Weights of a small image classifier.
Training: soap at rate 0.0035, batches of 128, held-out accuracy 100%.
Data: trained on gratings and oriented noise at many angles and scales, 197500 training examples, 10.6 epochs.
Rows from block 3, named by matrix and row number. Rows with one number belong to one channel. Each number is 500 + 25 x the weight over the matrix's rms, rounded and kept within 0 to 999. All counts start at 0. Numbers have three digits each.
# convs0: first 3x3 conv (model.blocks.3.convs.0.weight, 48x48x3x3), inputs 36-47, a 3x3 kernel for each
# convs1: second 3x3 conv (model.blocks.3.convs.1.weight, 48x48x3x3, transposed), outputs 36-47, a 3x3 kernel for each
convs0.15:493508495514490480491494547515445514514505524491521499463515538500474486486523470510503472516482471526494536445576479528459504523500513490561481461517511494511484526500472507472468527493501543521465542517497540491560478494475491473484483539494497531480480478501497482558485558519526523463469505494531481511538500500557488530
convs0.16:441486514491454485507476485481470505503479471502477504484483500513494509514507494534502474491540495474489479516500489503486518478498513502490498482496484508489464520500414511530519503483487515512478508544495471499463515522498457493528466474509485542436487512517485478516481476487548493469500494483495495483495498487503475489
convs0.17:488480452493495490500507531489472475508490482492474522479488516511512485500479485476502493481511514495479519504500494519465520496490496493465506495499502489469525506467486492501505475483481503513527534477547501513532483471475516460506455493499469466497482536528490511521466504494497526531496511483479513497495509527487512523
convs0.18:528474523485505514523501488503503486545456530529496526532509536478485527445484513472514482510558480551464479470542467468615461522464466488494496476517509493571504453510449507558487555500477447576514558540508561450512463471514511545524442500489490517504448531500519498507512502498429526496526525493471503494544539507557480483
convs0.19:509500503475509509483512478519480520504555478519510490531520457461488506490454524488525506456461528506545492523484509507478521546509527524513497528490498492458544494527435463460505557530482474539518508477525482510505498485536496474499558535511495499511483490515544503516568482491521460521488497501468516506472504510461553481
convs0.20:515514447502509501477524463507506523548487497496511503454507469542511481495448496527522513485557481491484510478511483510497507466445501482525503504510521497496485529501490488574445542458508491519512475566472535488476508527490489453547509527515502502490502573464520497476485500539551508477511462494535513503513500460499496503
convs0.21:489504495514519472512465502460495516500492532467539511462508468481600519491467510505544499545474469465468514489542509514526461528494529481493506508581488531454477472502473546530456509449524547498482496462497494493513506578517511476476479521530495502523510509472511460501491425486542566479525471464497578532531450472460501545
convs0.22:508548498478500496522494504493500509494499498495506518507477453533545504528490484506528525506482516489490486482480490458471447517481537503499499519546492469503512480514485505489518480463494527537457492485495484491504503546509521485491511500494495506547483502503503460525465509512501555524522488499493563534519479522458543491
convs0.23:491469465492497533488498524484515524478482538487493531471501478469487509477508512515507505522519475502492481486526494515469506462519477493514460500537523507512476515464533498530499509455497563514523582524463508452457494492510468519478508476511479523473523504509482519500500505510481495541477507508521483531492518473505476525
convs0.24:520520494487500455496468508504504490480516506490525498500540518500494489480514481497521500511496550469474478486530494493511506511476465486520492479484491496498517517550455504475572489485470475488513503463594480519571500510503547493483458500480523492463483509524466481508487513468459509501505539513480483492514526534475486487
convs0.25:535524450489498460528503465519502480486528469484517451532550463503551472527530466513478450500522456518501467503503454531527464524479491565482462515502445543493428536496437499517471484501464535513475491532475504520490516514447516487469497501460527514437508489445517493479510500454534515464515516477503498462499518467532509480
convs0.26:526523524492479489485495494518489489487523492520479493472500478478526497502462473477498483499522494486526489504494490479563488466550465465509497474516517493495514478488492468525477494489496542463508465488512496534530498498488503490503515502511503505480485510493488510487479488467494507485458553519488488507488513474499510504
convs0.27:497474455496503507487506488481477481476551458544496520483480442528470546506494463517484541517526466441477523530461575506464557467511485553481458526499559508456481536492531513508521422489500499508496518547472535509458508501551478509476476457508496512484548477543433499499496458487532477537485512491512481578490551415492517528
convs0.28:453483500483471528483509535481514513461523509477536495518503558499467462529502477556516494509418522476488530577496491621483530537492515480527532562423486550497486560509495526450497476462504567491482538503510445505455531478465495484474492504480494523516532457523500451522489570499520464485533472538562473517490474537460512506
convs0.29:511502512475506525463478472500528450491496484495507486502500513502498478532502471487490464536484469505511508530472483540472513484485474505502523488478493509477484509467451524515437478496526490501500495524500494504466497452440516555493494460501487467493515488481483501526513504505458455458554556516491500477512525489477480479
convs0.30:465481465511521534476544506491495501530518458503530486506485458480498483553578541483439498490558521468478494513482453487530511508483529477474460494477495546515518503482499486543519494481489477505515497565511487476497482468475510541553508480479484462486493531500503476507518517490479506502509514506471460476508523502493469478
convs0.31:468515508512511492519507492501497497507502484491492467522482500495511493515499462525480477526499476498494489504498499530494500521485483482483485496484488519470482522492487521485475495475481476495484500506469485494479516543489495535497503494474528475486520515470536474477514505472492520488513489489486480478523486475490493494
convs0.32:471520472465458481542546509500527476487494474525490510494527517551489484500524508486510515493477471522487527462500483512470518497511522501489532462482499533483502520504564486481476467495523482493483494509463489467470526502501501463489503533496495493498498481503488483507513532512529522448515492526493492507516493465523502530
convs0.33:490503505510499471492517497520490481502488496481481501479506468523487504515528527496509482490491468505471507502491496483501486485516514495499479479504463484490484500521495498482492480479479486497486515491472510478505511486519499506495490501506493521499481500490491497486515507488503519485503492477497501466487493480494457505
convs0.34:495514490472502515495517511464460497468486529490540537510486492462486524474546501497482461498511496498473497513493460476509458523497501483481491476493493476557510486470494502495514466477534468505489451443629436540611498488495500506518491508505474475483486479538461509561473498501469517500503528520479466486483510515517468497
convs0.35:506514477518474507564483479506459503474510501500494541503499522489546481473499482512522490504459504586467495488502544514498530559457457500531506467542449521504525521512500501444500517495517533521502543513515576491473486496462496490511484560477532524481522484495570488490504486508478515450537521504506513439539479497561482496
convs0.36:512435506533465473511511539497476508493489490498515521502502545483488457526518476527492522522474476520522530482471503495525501581513535489519503481493518455509500523489484507494466548523520560478494527488520552492551501516509492517464474490504523503534487488508488493533519520518497498457513526503498500512516514497542547521
convs0.37:509507507528524499467461449543508493505502469473473456495547475484492504468498462514505495508495488484480469524528533517540496505460437540491481512478484494477459515509484478488490498495477504507495520496504517482485519515500517486503478477468521506518522498476469460443496520525506486510464494468494494494495506498480498482
convs0.38:469472468498493490452491531459478562486488513472479516485508514485515497506492479541470489547489468532471464511527475615504489586505447500491506478503513499471508546442472529500467558477467597440519532489496520447465478499479479508475470544478539471465557493464556473467459496482494508501499492492530485507506487503484488521
convs0.39:465515459517505478473511514512521507497507478515491488539511510508465512502505492485483538460543500499502492503459569522499534479531455538503514510464513509512466486446530498505523514513474496472534480543514513497475464490485540488518468481486489494517479510529477522488550486530476471502522486520503500512471540500492480515
convs0.40:483443484532513468484498515489476500480493511506522520506525475475497471628592494513495468575543495490464486499493518514517469510444504493506457499492485605531490542469474512539497530482478561484513563524489525477528475498511540532509476461492510500463514535521512506491530518412456500525556555506524473476574566519474462498
convs0.41:594461428584471477469544505506480510502514463573498503495489512512493474544487483483495489483500505486484489489461519510482485506518470512481474514467488517498485515450510498520459485513472530433489482530451483527505509475512506513468497497490494476523523446531506534476536480496500479495508506460504494477484505493503496479
convs0.42:478498510488507505519548491476497474480519490543494506517517528503479494486517514505494493501502507475486489488522465495515488490503502540478508511495472503514465509489516506538491493494465473496485494506486519463535499488494492493498499491497523507500532480498499492491501488500488494497514507502491508468501527501527473493
convs0.43:448515519488506434535543513487525491501484519547531507515524527489517470533490505511502486526463478467584502531483537525534491531493553526521519483475465532483539507492463506484465486533490437532496499516512509611435518495461501514495520488551511487515482535488476529514547472516474458481540500563482523456535481460460548467
convs1.15:484544486512503444551461515509514457519475514486520476486507558512491513522533488478502535473497501481492489472522514486472539518542510491494474469499497483492502513477520496472529502537523508481473524503504512499508517525514512481477468522480507443512459499498475508475512483478500548481514514526525494527509479463441483518
convs1.16:524520512492514509499485509459487497503467518508509501521524535518528532471504523490470504494488498462505507546500484511514489474496454428499523494458491563518422495492528480514526475510525531539540506491476447484480493508517521491500439479540496484514459514449495486486478488499513490509497469499528494491519490463523491466
convs1.17:480484525507508506499522499503492518495495495481513489499497484486485526485508512558466474542509505518500481504508505507497511493508496495487498497496505486499512552556532530529517506505437488566511514520519492502495542518494550485516505489479511486489519471481527489488555529521535524497498489486482521473500474495485510531
convs1.18:556512426550442510411491541480501493533479475516510480510553520521495502464503508485514479499517470477488513499520525493554518463528486471509490505456501499485496459505551494515544479529476483497514517479495484530499492487456509505492486504488469453503473534429541494511516511512521522487478498507486456534476487499519524465
convs1.19:464443547456526506533541460521488489480513491465471544504482490501471516522536515496510504506471516499503489495523526528455500526509477574478469430526529490459496512523476552473463505559490472503461512510494519499505495519527493471481514483500524466463536460473482531477504490484509506516501502495456515498529507484507458481
convs1.20:489522471528511489531466484467489488464459555522478483511496493523525513479486518491497491493506482510514498526461503520549488490526482434534529490467493564517445519474482472558519483519536514536505501500502470492473486491495553467472508517534497460502429546456475481517489500514506482541497469498524496482474474479485502484
convs1.21:458552449584476458518425554515488522455521502516466465497535516501548491518475500484508533475490484531493460551454541490548531509512510483497517457517482515484517550479513476520537530501535527475488504502506481480497515500454468476479528546511494473495465462521469528496487545527503497547508495495542471454487439512459525510
convs1.22:484474474511497483493473519505470499477517514493470472487493488517515490473493513521493505495469488506524509488483520535497527498500513516533493433501529520472478502463505511473490493540527489485465523508536493489492488497486467512479515540525515478489481482491471500484477501473499526511521527494517494480502445535444510509
convs1.23:511479493503492479504499492500487492510454484460508510523505503504512489513508523491512508492477509496511519491494493512473495512499493485505531503514483479495510491499522468509550531490513510499492511491482484505483513498486469543497491506506437463482491483517522506464488482519490529495481532500453487513492511512497498498
convs1.24:540503482483512494503476538478515482486526482469488516494509481497515543512524512495473494497514494521502495499525517554512541538486489448531512500456497531489407505519492561522506501521499533529545506471507469492490509485520463491542489537505503478502527464498462507462507484504493525496465497537504486492444455544487496494
convs1.25:517500508506503478501477466448451548477474557494455539521550497485510493490476478459521560509510514480537565461478569500478537497478542486486518491460484516479500506564500452528529485520529490484546497480533486508510453538511531495532460531529491493523474505483470508545444556568515499558473528573522506471493517462498500477
convs1.26:512469515469501541454528474504493468537498498502510491507512516482509518486550502489524491486496505487488497515563530491527442486520460468474490504473481483546475500523546496532513510506503515465494518507486512536513507495488514488503482547499475514439492498494491533505518505479519488537498533473499487514501496453474520484
convs1.27:518442524475516545507544436511496502458513513533455494534506461496529518518500539501492485501483497509525511495506489538510508549489511455481533494479482504527475502520466492567490551497525536508481484538502481490479516467502495495478519514519471510453520459508471488492510506527517497539503492488519506485442509469530460494
convs1.28:465503560478554430584451471463494474523493503488537499499479537502512523552525494510476514466509497501479509532496473517478555498489559462493496485476503511508468519474456543459515537535531478487513516508480503487509496532507471481479482470514533465469503450519490491491519506529500547508478516517499482523529458441459482552
convs1.29:504516523496473521496480491506465485535491505498495437512508504477511513506507519490485526488483482499472512537501493508502533479500536484472500567454452446531552506517522506484527487467477482487521470502485517514553490467492467563509520478518446516475497478512479503485475477479475491499529502498451505500509531490512499483
convs1.30:515479509483500542495532467466498500517510475533465502531487477514483551482490526504489479516518496492533494546473517493556519503488519431546494530433500506529459544538535499555485527474485485508529465527460514498504474506480549508536503486513466500508506490461484470498499496516530496504518517468475470535483543495529471461
convs1.31:509491464502499504524493496507508517499528534510507529505524530499540462486463469464477538527501536504479506541500501467484517493469530487489543498490534491474494531510498520536490517486467484499505495512520512511521488487481495530500492510511499513507502497506471491510496474477513532473536515492518486477503494500501514485
convs1.32:469518496521489502507518502511505479495519493467468483497489514548493486513516498505504506508500490501475497481524512488461544535503496529471491431486527491487488532495477506498470541548516498486477537524523522504505498549530502471519518508480511451502505461501470511462482497474526534490518506519507507520504495449488460476
convs1.33:516502475501504510507525501485480494535517511528520485495471521493492503520514493526512503547520564479470509504550504514502536488514484488506508513479501490500494509524517472506480494488495516522498471491523504495523498504494498533466491514529492497475503490487499506490510483483486529487501509515495496488472492507515482489
convs1.34:478500518488494497457494477513547495520482452518497461479519478518500492497506525511501532572541481528470490532468515545544510525492517471485502519488502489500495556541513599521456471508472543523492490500489450517495519463495479525481516509484549479452487460547490482515526537466514512499497509516530432515460477484514469519
convs1.35:525539457548445471474472536520498478517517470475501500491514527538494483518504512477536541511468506502471483484490554473470521525517516557474462450551497482440520477483523518464547521524509491492466514475511512494515500540503488505502480503492474437518490482488504509472478516474508521504490515525462492503501485512481487501
convs1.36:501505474510472517514502486504471492500466504482529494526505532505466494506531492513528516483502501467488503498508532471503500492504532457480516544472460461546521519478523495507514510495507488476495507484503505506526532528499492521508464498511440510459478469501494493512514500491496520499498537497509484529493479490449500524
convs1.37:508496496464490475516495503453498486522505559492512552510485484475484499514543528484510510530554529518536511493486525497502539493470545488516474481505527513504535467489498545541578535569546492471522491497483500489510513540517532482522493486511511483485490507520485492451499470497502540558537567600520506500458463483493472508
convs1.38:514500484504511474535489500487459492514481493482527537512512538524473518507506509482492508497460535491498480501495509495443531511480485496491474470516488511491515478449521529463548533509489504498529480523515473447525486520473496530477502470508466462514508473497521511450480479519536506477498529503499512460504521511504490525
convs1.39:520456521475465547463552479525478473527508477490489508515524466513485495504495530512513492505489498494487505517526517497520497545452525525474478527518491424461538517546512548544471566470456487492478486509475513517523498503486496499537502486481452497499520462468514450481511512515521471500510532480445481517477540488537454484
convs1.40:510563462549474493509439525483476518523509472520492479514515525501512517513452490492478499499539497515478499546521522476537566471504493443516487555465480501517470518483544497508548507482518513492524482509481503476515505490476507525522509509490440468538452495485484507493479492530516507485506521499513444489456506522505509473
convs1.41:476481471516483487514506515471503527499506510564480473505492487487535486535522512496531494487521537475481562463511464474529479502506487468487554540479476456538512495504501458562525515469540517500506504484487524462500545468431550515505496515498465555435500533499481482525519500505475497498483503515510513496484506498468493486
convs1.42:534478518486480543437552476499494526502487493497472529519515465518499495444525526502482512491482506509535500467479536501536484575498497473458508481490485475512513498518507458510478528492530496459490518531468490520501482484525499514487524481475506534447523496462504481509460516500504473522490524522494497539504526468508471487
convs1.43:481492541463506513511516451491480494509475526496521484503487525463498512537526510503495493480483495493482511485537500514460521495507498475452502555474442453550540496543494529487512502501495488508477484492486513511526523479506481516499492485515488508443510478481503469508527460522491503505514512488457553487521495455493467483